Rows from block 4 of a small image classifier, named by matrix and row number. Rows with one number within an expert belong to one neuron, the router's apart. Each number is 128 + 24 x the weight over its row's rms, rounded and kept within 0 to 255. All counts start at 0. Numbers have three digits each.
Before each expert's rows are labels from the 100 images, of 14976, where the router gives the expert most weight on average: "colour at peak" is the nearest of a few named colours to the mean colour under the peak. Only what is clearly more common there than usual is listed. The data: drawn small creatures on textured ground.
# router: router (model.blocks.4.mlp.router.weight, 64x128), inputs 64-127
# up: expert up (model.blocks.4.mlp.up, 64x64x128), inputs 64-127
# down: expert down (model.blocks.4.mlp.down, 64x128x64, transposed), outputs 64-127

# expert 59
colour at peak: brown
router.59:131099145084160178076166145119102125159163137109144178107125143122122166169079142136105125136176141124103113143120152098112103168139143114095152097092179105161111120098140181115116136111165157
up.5:131128128128097118122153105107138107100120147162117136099122129192108137116120165106117099180133117108152096115171201106145110135143131137128138142140105168157101106159107099131125100122076148
down.5:114104119129118155078133109149154128133143157171112088110152135147137110097160167135134086153144110124159127141144135152105131107160107104122115143134121167117165122129140130118129161099115116
up.6:096135105090143131113117117162116138100130149127075111096103108134168150149160119162142114121089128152136143146165143110109137102140108102086134116100103112101124148129152098137158126117140124
down.6:143084103095164158096108088143094141146156115101134149115127084141170145126139124140120134089148110145134182153120124175136099133162118082131142101154136141090129170140136108108162132110132102
up.7:088145077110118098108105103176119157113109154125097081098123110134169154130168121161141117143121125137157135138146156123118131111126104122075137116128092117087105140142136107158144113119138128
down.7:145111106119128161108096084151118138123137138104131131110125074124161139103144127140134130114169103132156165121100140170134085130131142074132146125147116156096140189156137111133164109125100127
up.8:113130126148098111154094101190154125126155144099148148121169114116128158127121143097116126098146155123165120155171120135107099107160100145093134118135114156139098084128099117100123135149097133
down.8:095117134133132094077110116149138137124105169167123107171147132120112071116152144137106153135087116128162126157106153145132176117142110149108089125155147159125132109132153133142116137106129097
up.9:135110105122099072173118138146162125129102150169113121144132111148149109099150098120139112149126104116136091109121156140127119084124113151144089152142083158090090091166122099138098122167099082
down.9:128099078135110139177118112125176165120169135116139155151188127153133126131138109127113136135117151109146098158114097165128132109148062144161143125111173163134099102110137104104157140122121153
up.10:111115158137116136131077126141128130135121159114141104153172116140149121108148108099135150096168156089142128161091133176181068109157086162098128137154122145128094123126106135118105148124117117
down.10:137073103113117148109097134152168126157136133148146133126162152119112146138151107092132128116180134115143108179113123158109105113138119135124095154125112156094129117128119131094131144139167095
up.11:099119094104136128107123125160126146104096146150080099087105111150181124128165120159144105164098113148145137150149142099116133100138130115097126132111082122116111141139148110135154114114143109
down.11:134084105102160170099089097142114142144135126106101133127131079150172145106146133140118131091147122137135168152120115171125087130163103079120131101135121145089138164145142099088155127102122100
up.12:088131101127129136112097120156117138103081154150095084103106100145196135111166118170129122140111105140130139135169142103104137110138128121090132129103072117119131129124148095126142136126116117
down.12:161093106119145133129096124142112150159107121126100104133127089130186136093163118143139123079154122136121156155104112184136102099155121096135132112151083147102135167128134092090151126110119098
up.13:094157083115131099128077118176126150119086147133114091112140118130143155127195116136135122125118106144148141128149163127126129101131098125093129118132106139060103139150141075173160110128141115
down.13:152131112111142157073126093142106133143152113092139133124110079136162170143141136122131137104177127149127178146097136155140105140133146078143165077153119123087142171134143138143152105131108137
up.14:063174105124138091115103101186118139110109162100116078117111116123142155135153101152140144123133125143141143137128144107101136102128122117101123122121096126068120137118136096183124135152126153
down.14:160118087109104113119110104152139157146134112084142145102122104148143162113157139120123122100164100129131135122102136183137106137146130110161147122176149155073126164145116112140159105131121110
up.15:100118060099129091102103102180135181138111124100107130083121122136145129133179136151138115118136128148138131146161140141109124109150096105105114121129126146067101136140145121160136110124168138
down.15:139136130097156126091126101136122096129168136091156130134096096124114175172109116131121158119180120136136159160077134142134113143109163092128167111128159144101135149137129126153168115136160149
up.16:092168137131110121139124112144132144074082156151103078129124114148171108087159142159165127174094108140153115116181142109121122104124126141088132127111070140113138101135139114178125132141111141
down.16:137112124118182171095110113154117138156148150115108122101115095136162138077123150143127130123157106119139139173096108155138124105157114088115155102122104148090170125138149088132139140106117136
up.17:077161133102122135106109115149122105103138141130114073097110118107169160149139115155145146131113118139136142147151155097106127123105125131097149126108095115100122114125144121180143149150133149
down.17:149094083101115116139092103143124162148128106112109129136113083148183133096161126142135122104105113135136156126105118192151093129152099109129150103162121129107121159148124098114159116114103100
up.18:094149136100133147086130122139109094091143144136112101080103108123164159151130127169132140139116114152131150144167145094096143127108138108108152125093090098138130134117152116153157130143128144
down.18:150090094093146126144086110145100151149112104122092122130121084143179127110168117152118101089105123138123158147122116199137113101167092098132147113154113134104130176141146084098161123101121095
up.19:096133101101128121103116112164118140096102155142075091105108111137184143136167113156135118153107117154137145137163140095113139096130129108081130112107079115119121147132156107136140135119140117
down.19:150101108113164151109098104153115149149138134115121129117110085135173142106160135145132119085146115131128162151119125178126091114153108076131142110141125145099129175134138092107157116095117104
up.20:075123137128088081145109130114162124123115127120136084107148103159156130123179103122143177121116120121136135083137119134162102109107099159140144148159114115111101122156118137142120128172132105
down.20:133104155139130114120138131123109140099127112125096122199125145041123100113106157131150126144146125153103123142054132129131151174121145142121138141113164133150135145113134161127120147111191150
up.21:076145127116111129108102117159166108121135171119133108079161130122138169128116099141127128139141165133170096105150122151102104128162136136092152143129132123122105096074127130129086169123138172
down.21:160062128125103139112114154105126141142131114136135158117133154135105116131124144122114072138112115151142100109108120121128149119162092144168092119108138131155130164151132145109154173078128100
up.22:088159093148120130113116113151145163113090182134082102104121099166151112090167130155155097149136096130153124128158128121111135113141138131097123145122073150103143137130134110156105132113109116
down.22:156103088092164162105123110148105115132097157158088129117097110137174135100169106142129134131155078143149170154100137159129091121135143098126135118141087168099123152138129119119168120117101105
up.23:078135081106128096108112103182125145114111145107093115112121126133146145127162113164143114136107144141139139145147162124113117101137098115087127113120121130067105144134150107164147135114152119
down.23:130114113110161141080114093160119101128153133113132135082121080155150176140138150131119147087172096142124171147107144175131103139150143086129160100136135151081126155116130118141180129124128126
up.24:095112097094136125098110116170120143116114150141083114090106116143162135139169118158140105139110119152138142142168142116110137114135121102094120127118104117094130157133148112145148119111154115
down.24:148096119100170142100089098159111127134144111103113126104103089130157143117147117141118131090141122130133168153114132194112100123150128075124147108139137151090149187123138113113160132098128099
up.25:104133063101130098114109105166132149122106119103099105089123134118143139137192117146138125109123121151138130127141170127110100104122102117111126116121133140043108139158145117173150107128149100
down.25:154128130093153152081144097149081108125150125097162130114101106129126195158137131126123138125165106126131170140101133152135106152133143097113162101149143141103136164140131138179172119133136132
up.26:087154142101121134111117117145122113100126150143102080096112114119172149135147108162155163144104114142149145131157140083107125111109139133087150123101094112130134120132143114166147146153133135
down.26:153105085108121126143097108146119166164117120111094120141123091140175121092158118139117111108097118137118141137128121195156099113167097109127152112159126139105131153147138087105157127105108098
up.27:106133129159094103152129117159143132136153158154124114129156128101110102071188128142115116129146130107154121143151081140112114096144130135135080151131119169116161128127107110131100155074119139
down.27:121107148104138112060128111163120061134118138154131138134134092199094176166116163101148145133170107117135155150148133123149118152122151115099112102117099125156118118131098121127144146129083121

# expert 42
colour at peak: red
router.42:135084108133144161112117104126095141156124101160123140112110114165145102152115174138099107096116109099108154090130127146144133181165093117166094105174160145137166137138153130122129136114133103
up.0:086138119130131170097140138100129164110078187148113096123123133155137132110151110164145137152170108120120125166113170109107124092125166163102137161108046143135134109102121132152090165115117120
down.0:124108150095162174085116118113104114164128149141109085136100142089182120117160142180140094112137127160108134161110133143120133115146159100101119133114109101128131137104144129133125138126139108
up.1:139094127115163160110092132145100118148149105141125103125105101154170127142111102164103128094106136122105165141107096163146165120171124105138107104113125106158158158088159118087138172090124122
down.1:178103147119108172145147135097146127168140068140114122117110108123161139135133145132147100137114122124081089112116100131132131123161166111154154171108095102102155116130150113119125148162118113
up.2:093117062139112114109123107147162147118135158125131104125177145194129132123139142140116105142112163078146096148140097151123123097157128151071092139143118143150128094103130142135088172115132154
down.2:127123147138133155116094093088129158144122096147108097136136160100196095100146160171159102089099144148104134105105104139136145108144119110113131127144118127121154137124162147119096182117136118
up.3:147164152136109141154106099141113132152103116115110105139088096109153124132148106140144149100118097152119150119114159127152094128123097109146173130147120134103115148166150098171174086167104105
down.3:111158109091118146096126096118104125135125172085169114094132123152145177159088112103117154117157154126143144166153163100113085116094121136092162091102110118157091096143108129139167098150150163
up.4:113139140145079088142131122112163103102125130114182174117158166088077155123114150090146147155120156140161095093155142101108111149090121156120128122136147143124107090155083153141108108158134151
down.4:157108117137133110153130109140109132153121111149122154150112081147112111161126097105109117117154072131139136167161158112126122125139084118170119104132125167095147148161144099130165068108114095
up.5:136131097158118096117150135146143140111099153121147161136137148152070133124089119071102133142182124109141109168169119103087123109106118150128108122122101136148147091160085116084139090148118141
down.5:141136139117178133110142136141116116139114185119149152121150121143094188142087111091115120147190105124097121178160153105110081132104167114091142102115096153153129104111089127102140096136153126
up.6:120150132159110113139150134124162108131118135132185162124154143153073184152109136070120139153165115120149092150142129094109112142092141144119122125132146156128119066157064121158123125152134133
down.6:137139078136125072132111110149128138123136147111156147128183134166118122134124119112094102143134133128178129151160139128120089113134092141119118084169146144139098140138116105138167091114115136
up.7:136087124111164159110093133138093117137154102140126114128102105158166126151111112168100124092091138128100167132111105166150169123168118099142106103117131095152150166092163134096148172086131119
down.7:181100151118107171145147135100143122162139078131109119118112110119166139136127146138145103140108126131085090116104101131128137108162161108144162165110101096102156115108149112115122148155115119
up.8:138086126109165160113093132140096117138155097141128111128102104157167125153109111170103121095087133128102167132112109165152167124169120101144106104118132095152150165095160132097144173090127119
down.8:180103150121112171144143140101141124161139078134111119120115108117166136137130140138145102141106127128087090114109108137133134104160165108147160160106096098101154110109152111113123147153113123
up.9:139086126112162159111092133138096115138152099141129111127102105156168127151115114167102119092089134130105166127116108166154168122169117101145104104116131095153152164098162134097145173086129119
down.9:177101151120109172142144136100140124161137078135111114121110115120169135133131136136143107141111128129082089116103102133128138107163163107141160164106101095105155108107149107113123150152113120
up.10:138086128109165160114091131138093116135155101138130110126103105155167123152112112169101123092087134130102169131115110167150166124169119099142105104118132095153148166096161132096145174088130121
down.10:181103152122108174146142135098141125161137075134114117124115108122169135138129135137149103139110128131085091113107109131128133108158163108146156167108100100102154111111152113113126148155119120
up.11:110120113151115157109159131141154119111110176140122127122144141168100127103137154132139101169184112151145098163170130109096128103135178128084095147097092167137156096098117141114106166128123129
down.11:159111125097121161106098094121133132183128113141108119113111129126127111101153159128125087118145098126120108159137145168132133128150102108146121144137139160089150144158153120130154129123137077
up.12:137086126110164160111094133139095116138154099140127113127102107159166126151115112168102121091089133130100168127115109168152168126170116100145104104118133093148152163098162135099148171088130118
down.12:178108152115108173148145138103141123160139078132113117120120110116167135135129137136145106145110127129083093118107105133130135110166164111145162164107102097104155111107151109113118147155116121
up.13:136147144122119105116138138154139049117113157123144158155157153114063204122102112099108147145144117140135104148154130108104110105106139124142133124125136120122121101150068121137147131158099138
down.13:134127111149121105122127117169125153129120135116127155135142101148119104127094115117115139118176116149140133170113144117113099107115112119157127089142139147147104128150123113123170093115134134
up.14:145164136143087115164121123118126113140114115113147135120119110125121166151146118101149156121109101133144128121144156109147097156090103146147151118158144132118086110184113098164172071177110110
down.14:122155122107122124123108108124121119133131174088161125107165123160155164120119104122100139111158140123153153145174161101094068100094090141093156083119104125136094110141110130135168103156118128
up.15:155081133145123123151114167157174104124144122140092148159141119103129094088153118129124108126129127146128100113107103171145167145162144114144108156145165129108119137123140116090094136101128101
down.15:103115126119081094134111124149187120097116115159166116112158190139098122132161143128137090149098153112166069102151150137127110101137093145129105113145150156103125077155120132127121141135129139
up.16:131148131117082127132147138107156129128115140128111179139152144101095148100116129097125157156167142127156088140140148137097092121057132152124140135097110149156114109166115124123114117125158155
down.16:144121059124141080108081084171116106098122167086163131144103101153135147122122117146111093086131123151104203147107119150120122128164137111115122114177130108142119146101164113123154108135113114
up.17:111129146137103116105178114157173109118133185122122175114120131118082108093114140111135113168152127138160118139176130100096123147111146139080127128100129134168152076134119165115104125151108141
down.17:101092101149142157102129101150180141140121183126130130121129147151135129098169188166116097126121115116125129142152158150130102112147135152116109153107177135083148162136088113115122111149147118
up.18:133167128155095090181154129110178097100136168143138122133153141097080138134097110079126176142167170115157116130133114112100120137136145139142131141083115131154123087135112121129089123150127138
down.18:168113150106125144139147100120108134151130133072134161146137129096107125111083154139150105129114127133099141126117118159121110119122131106116160101149135130135107132093095126069138139123123120
up.19:137088123108168161114092131140096115139153099141128112126104105155167124150112113169102122094092133129102167131111109170149167124167117098142103104119129095153149167095163132099148174087129119
down.19:181106149120111172143144142102143125160137077134114117121113107117162137132130137137147105143108128132084086116108104136128133109164165109143160164112097097102154112111150112117122144153113116
up.20:105120119118106092128149160139146122098154127128103142143147116111094097122110118123129179159122146123146120138149094130123106120155171145108150132112091152134150127097110151099089123158108167
down.20:119120127090083120116145139179111118108110106117101155099145154125113113054145165162137104112122092124122092151133103159114118126133115158153131134144161136120184158178097150119137129127153116
up.21:133087124110166157112090129134093119139158099138130114126110103157168125152110119169103126093089137130100169131116106167152158123168111098142105101121134094157148166094160132092146174086131124
down.21:180104150117111166145143140099145127166132072135114117125112112116166136135131138138146103141109127131083090115107103133132137108164163110144162163108098098102161113109151107120119149157115118
up.22:131151139150098116126140132125147107104111142129142155123134138114085159136105154100128161153135109125139098121141141114110114140094142147116110142135118133142126070161056145139138102170105152
down.22:121129100170132091125123084188107194126120149137124137138125117204110111149131117110112140100133111140127124162132124137129163109133106154132108117158123150117141134145136123142142098125118134

# expert 28
colour at peak: brown
router.28:156093135122151167123145134114109152159155128139101143169126120147145116144092124099132118139146110109134097171097138114169093163132109137110160100111130137164118105123132160092116089094138128
up.0:145156111156105108161098078127144182159100110077150120134150101140138141136122144093124153093131105120126118151100131143139087122121096143148152098170145155109115105158105105150150098154105130
down.0:115134095159155079153091127158150181117098100143133112144147130149138119128144114138130143095113130128105157131105091141102152076139121170149104128154116142088147155118132115159123158137122128
up.1:111120090106142099104109152160161110103111125097178161100144152127097157132140116109070122141137139129114128121146106142104125113136102102130109141140126106077141140138111110145161139150145128
down.1:117158193155129129118154151111164111132093145156111083133087125113116118117143094148132151114167097149116133083155165103126135122107111142135126135129098148062158136123129127163120139158101102
up.2:137124157106100152113161145097132127119165117154102128148107154118113099142085145103159128168119131141147098144135157086135113156103152162098154131091125127194109090132124163130102105139155169
down.2:128099118097150159121145155109127136153107106151096130103105122096153098114162109158132123159155125128087140129132121163110148138129126102131137154093107131104128167116174125109139133108187087
up.3:143148107136099103165101103115109123146128100092154127126139095132158152142137131108122170099104131125146153128122152137148083149112082151142153088163145110136091120163106102133178093147105107
down.3:094174091147124093132113104136133167118083121131124087117129105160130121113138114146141153120127123120127147113122121121102134091115116165145129127150105142082136139136113096200128128166104130
up.4:144152103129170117138091110142054141140099144097110127142115081162148142143107083152118161077130097142116205145139126145126113111110108112133146092146109108132138192143141078125169105117083112
down.4:102168091169117090105099099139149174133119152145151107134158131159109132137133140116137142098143110099141122157120127126136125103135133162149105128157122172102136084124097133197121137159104140
up.5:136135171171164128157110105140137143136091153137112110165131120143111101087143134129127116097136084129097133099127088163147183118141141121162089146155142160094162146129125095138128159107078111
down.5:113119127130115087097118135176156130123126131131145153111160156114076125123137143130099096121156142136148116117136123141104149130165120102154096141122153158068154103124117120151118161139136142
up.6:147120153097103153122167152097131121120154121152105133156110159116104102141085140099160121166116133149141094141142158086148106157101148167105153133092129119190107092133129167125099100132151168
down.6:127107114089154158108132150119127136155110111152101125102104134089156090119165115160132126159151131126089146140131121166100164127143121096132123155100114131108139170115169124113137132102186096
up.7:125153107122113103117085107155128138126122146052149139125127091143152196126156120144116138102110143137135138127154116145127090116132097119117121118147144110125124127132123098122188108121114107
down.7:143109139151106096141105157131161119091156107134140154146161168139106113113136124107133133126137151122142128119117145175126138130130123169120110094118166117106119091090161184113084181134134123
up.8:125126161096117139121155150101097104090137126149091127141089149122107110134096137120154124158104124164148108126152167094146122154094142143099147125100129113173107109135142155116117090119149144
down.8:125114118076151142104146153142143120157103115147113138096114139064128120114170121147127123177166123131116131116137133157076147120140134090141139172101119138087143167126138109124127124133180101
up.9:137109110146106074104124117163127118093132116115178163128142128144104155162139162115101135144099123129149115148154127127129160130128111102160083133148170139135153111133111092120150125129124146
down.9:100142118126133107125140136154150147117152144119102124122135164124121142117143148167125120158102142149122124144120123143119185109156130082124087155116125100074101156105143135151104155108178141
up.10:140117155108098156120165145095143130132152113157099121150109148120117094141102144104160125172125129137146091146131155087149109154104148168107155132094124132189109085138129166134100107138144157
down.10:124097116095153167114122154115130132151110104152093129105109123100157088123153112157125127155156125130084145141129110163110150130146120102131131150096111131119133174114176127112137140104187093
up.11:112132085116140115111106120148133106118160117114159152104151151173150171123121131170098128127112163117117140106140104132115185109140114100145071105122132110138164158117115111106161180117148134
down.11:115162107126125093133153097094084189093084118140116117153111148129086098121110147141165144107111125143076140140131117148145190137119143142144100121139124141103151193132127162164134126146148153
up.12:122094125126182111107096148138103091125087129119128114111131112168144147103119107142128117086156125099135107135143143150092140135126137139117104089131114120094160157134128137136144127126163091
down.12:104147106154142118117125170111160168149094148140117143157132103122139129115161094149153152105118103148153153117131148095128101111157125150062125123162127132127132086163106128133180081150093107
up.13:138167119150196127140131112127088141120110112086142158134095109104119170146103127132112159119161108165101146114106132110083113136110150066137165105114135121124134173126118144157142105147143145
down.13:142148112143130121121112106138146162154097125125147157097131115114098119158122156113093152080185080104122132138111142149121133136121096099189126126146136177082137149162117092150177112142112112
up.14:136119153114098158122159147095151133126155120160096114140109145124126094137105143109165132163130125136143092149127156090152111151101148168106154131094114127185115083138135163134101106134140150
down.14:133091121089162170109113153128132138161122104147106145106112115109168098123154101154118123148158129119089139136127106164109145136148122098135128148096110128108137170112174128104140146103190088
up.15:128122157123090133153146138116118106107146139129098125161115131107136118118110129107152155149101145178168106132132155103159086144108117146074158099120148111177091084133119131097120094113121148
down.15:119113122100154143102125164144148128152109111156101114107121136105146096103188109170134120170141132120105134118118123161097161110162135100137120161118101130082140167108152112137126150136174087
up.16:118139146128160142089096140127094114101141156159145132124162131110119150111107101156094148089147155144082172149165126110107166137126143112109105125086075110135153155121157128112135167108129126
down.16:096169121137112125103151094116153143149115163152152113077142137145102098112111174107160153154152101117147116164132157122097116180109152162115169129111111145116151095119097125203118118146109141
up.17:091118155138154113076094103138091132103166173134129120128136134111132175117093142137120151123155118143143131133164144100119145127116113102094131151087129150164142164099143147130140141117130171
down.17:093118134113088122112120144137167109144150148128123110115183151116130148132103122150084097134129162121168082105149143142188120123123115104100095126138150151135112037137158111157185142098139124
up.18:140118150110099162117161146096147134131156115158099112140108149120123096141101144109161131164127130138141093149126157087149114149104149167106157133093118128185116084136135167132105107133147154
down.18:131093122094159169112119153123131136161123107150103135106115120106174098126155099154121128147164126123086140144128108165108150135144123096139131150096110122118134167115173129100138143096185089
up.19:092130136125147115123105117159159152132121176112140113112161118132135144122149109136141128116159143125140129113103110171114146103141154117057109135124116143063143134081125109148119173111145153
down.19:103115150084139147071130105113152178102132127159168134102129162114122119174109146134108121169091104172109120131125163131131140144155113106117128131112140111105171103114104151091112165142145101
up.20:137116153112102167113158140097149139140153114162093096135105140119134095139106147115165125161137112139126099157134145090131119143108157166107158139083109129182128090127148162127107120125148143
down.20:130084120099162180108110147113132136161128105140116138109120102119173096131141104158109136126169119117072144160119104166114132145139126116135130124091112121129127157117180139102150144103187093
up.21:136134157095107146139149143112088089114138136119116133150121130101121137128090117107146145144099144167149117124138167097164066148099118143082166107111135103171084098135126138100143089125143143
down.21:116141118122136125117142150141139140139079121158106108109104131091129118103183124156146139175144120128123131101110140151086152098141143119138121171128086138065144158119120088157129134157138103
up.22:115139144147132092101082080146153115129133141126165156099161134124129167119119139147099108112145132124149148137148124138106161119152111116095097133123140156115164136115120120122123164157105130
down.22:118117131130117166109098126149170095168138142152126137149099151105160128128186101165108145121146152113118161125130075125149153133101107124093142123117078099125123169144151151148125142141175113

# expert 62
colour at peak: grey
router.62:166103106103107148136139097093114129108149107106112173112114091121143119122097162110125102153077130162137123133168114120157120143128097114166125121111159148172138143157127143084172109092123103
up.0:087196143126113131129110145128135117139115150134147099167141131130113156137128101135116160117157145120116161111095126123098148116106156142109146127131104094101126107097135141178087130179158147
down.0:093145116112162146124144134080079123081142096114122102082156158147143130116113149165130142159093152129134145157171141112121150127113157140101115097119113096144128155114154126177094163144136142
up.1:154087120098143159105138104118094125143151123124103164113105097143146106134100157116095098113117113157131136164163110126141105149156099097136109087102156150171143148142158136085173107085123106
down.1:119112111107130106070122106143116132103157150162171173074120124201121121182120140137070140098139087080138151148160152121119162131116112141140093099126123135142132121130159131127151140102124133
up.2:156081121095130152109141097108103127141155113130104160113114120142138098144106157114111100125095116150140124154170104129151112157152088103145104101111164153166146148153149141092161111088131101
down.2:132111099108123088080113113138118122105160145163159173088113124184126126184130143129072140102129076080147145154160164126126151136120107141142088098128134137146118126141158131116154127109134116
up.3:137180141145164128167142136114100167110094136095128125174117120121088138149104116109143154151139116145089148108106127098125117130081152121148183122119127111149140137130119144148137114146130173
down.3:094139154126151160107154168142104108107113150170127120101115117140122136128122103151121144143151098111117144121138158084126185114122179164116133151096067096127155135102158121132095163140096112
up.4:153082116093124154106141098105101129139162111127105158103111117147143103151108156116113097127090113149140123153167102126151111155156093105143108101109161151163145149148154142091170112090132100
down.4:126109102111119088083116115136112124095163147162162171089114121185131122184131134135073146096125075078141146152161162129127149142119110140139090101123130127139115124138158136116154134111133119
up.5:153090123089143156102145105110093124135150128124103160119105112138136099133097154116104092128114116156140131160163105124143110151158097094130111100095155150176145147141153142085167110082124109
down.5:125110105107127099068115115152120132105153151165173172073128118195124131183124135130072141108144082079146152152158159129118159129122116139142092099130127131127128122136148129132156140114119123
up.6:120166147124148173140159147130125136132109145143118104123113152123104114107110117138145149196144123142124102093127149090135109101128152138116175138114109129137146107109117152140112119146113132
down.6:135126132116110134098134162126130094125077169117088136122140063157153095048175101115116120146103147119152136113126146160139148154111119122098130141132051129125147113110133118079130136115112117
up.7:102204144163150126137128149135141134104109131112143097156160155119104137099138110137127141144143137132117102083102138127111125111120167142112151136132126123100125112113109154174110150155126160
down.7:101133162146109163122140128131128126108116157165069100134132090172180077096159121158142109135123096121148128113140141116163133122150154162122093132118082133128136108101157106122093141118062130
up.8:159079117097126149107141101107100128143160113127105160108112118148141100146108156116111096125090114149138127155167103130154113150155088109148105103112162146168144149150153141090162110087131097
down.8:128107108106116087086117111140117124097164142162165170085114123190127127187126142134071139095129073081144145155154165129125150135112110143142091100125133125146113128136159136116152134105138119
up.9:098129130181107109111110127140140138127075131138140096117131110153141145116146098169142167119135132157131128103123158181156151112147143150117166114178135089098107102108128099191143123144123113
down.9:115086112170149115112151144142119113132084113121124111103155151166126135140152150113124124107134120088160127181133092145116170133158146106164136139136137124113134156103149111126162157163110111
up.10:155080121099128156113142099109107126138153111129103159112118122143135098143107155115110094128092114150144123155173106128146113154150087103146104105114164154167146149152149140090161111090129096
down.10:134104101100120091076117115141117120103159144165160164089110115184130128182130135129075138101127076073146148155164165125127150138116106138142094100129135136139118127144156127118159128109137117
up.11:157078121096128151108143100105100127142159113123103160110114118148145100146108157116109093128086115148143127153167103127149112155154091106145106102110163150166138150150151139092165110085131099
down.11:131103106109121097085116107140120124106163143173160172088112123186129120180126139131069140100129081075144151158158161129127149138116111143144085100123128128140112130139151136113154131110137123
up.12:156076116092134154105140103108098127142160120125105161111106116151146101146108158117109094121093114149140128157169106133153114152157090102142107102104161148171138151147157135089163111086134102
down.12:123107106111126098075113113142121126099164144169168173088115123185124125184125145130064146100131084078141151156157156123125161138113115144140093094124135129143123126140162136122152135107137125
up.13:154079120095130152112141103110099128139151115129105158106110115147141097143108157116115100126086115152139128154167104130150115157153091103142104101110163147168145149153158141089166111086128101
down.13:133105102097120089079119116144110122110167139167166169090116117188127131181129145130079139096128071075141145153158165128125153138115107138144088102127133131139114126141153127118159132113130119
up.14:093135109141119142102109171141155113114136155123162110123120108133138173133154121131125152122175151110121139131114157151113115080125143126100165126141099106111126103108115128157161129182151122
down.14:152136149054131149119153102098115096126162128102114155078121139167082115165108124149167125157140118149110118132128127099146131153114168098111140097118114101157132078119142165159167128156108125
up.15:086150120130121102163111132144158161123118151116150086128153126164148151130162101145122134133147136083127132108094134133123137140141151162113157169162107124129109112104143109154111165178113122
down.15:124162106164135142115109139113105135107133132118123094098062099139155144105159121155159144086157129151159206126140127128144161097119156128148134138124077160053129137101140095149144097124101118
up.16:086108136126143112128078121180151110133152109106131111097144136156137109178149121147126141142131105138115123090119099115093114130163139099141135129144100140084139122143144111145124145165136123
down.16:145123132125139121123119119132132127079137145173088087111156103136167160185163154133131123110117118153156146123147154133126149091107080132149103097071150135146109187134139133117155153118144124
up.17:160081119099125150113145103107102128137157114126104159110113121144136098140106155113115094131089118151141120151171106130146114156150089104145105105110163151168142144151145142090161108084130097
down.17:134103103102121088078115115140115123105159136167157166089107119186125125186129138127075136098132072072144137155157164130126149139116105143147085094127130133140117132145155130116160131108128115
up.18:155082125096130159112142101111099127141152114131107161114111119143138098143103154113107097122096112149143123157170106129151114155150089103142103100111159151173151148149150140088163112090127101
down.18:130109103103122085079121112141116126107163143165162173087112118186123127186128140129078138096129076077145146151165165127124147142114106140143084096126132131140120124139154134118162130109127119
up.19:154080121098132153111140100107102125139154115129105157111115118147137097143105157113112096127088114149139127153169102132151114157151087103144104104109162149169144150149152143090165108088129100
down.19:131109102102119091078116111141116124106164139164162170088113113190128125187129139130074141096126074076148144152161169125126149136115113140145085102124138132140113126140153129119156131113135121
up.20:154079120101129154114143101108106127139152114130103161110117120144138099138109158116110091128094113150144123152174106132151112155154092102146103104110164152165144147153147142090160109089129096
down.20:131107105103119094077112110135123121100160146171163171091115122182126126187126143126074139101129083073148149153159161121127150134116103138146091097125138131137122127144158135116163129107135121
up.21:154080119096129153111142098107102127140154111127106159105113117142139098144108158115110094123091113149142125154167104131151112155152091104145106101108164153166145149149151139089163110085130101
down.21:132105103107119090073116116138115124103162141163163172093114120186129124188128148133078138092132078074147152153161163123122154137120109146137090100124135128137114126140153132113157135111131122
up.22:090138090143132093140123137162119115117164099130155122109144109141098148167150117178131148117080100101098118117131135112123167113106147141140171149169139133111136091088120176155133099138140197
down.22:115144093172118140098070141161129145106140129142139069118121145104120131092110097146130123116139097129134103103116156137096163118092138113101091087113124106105150126100112161133108163131094121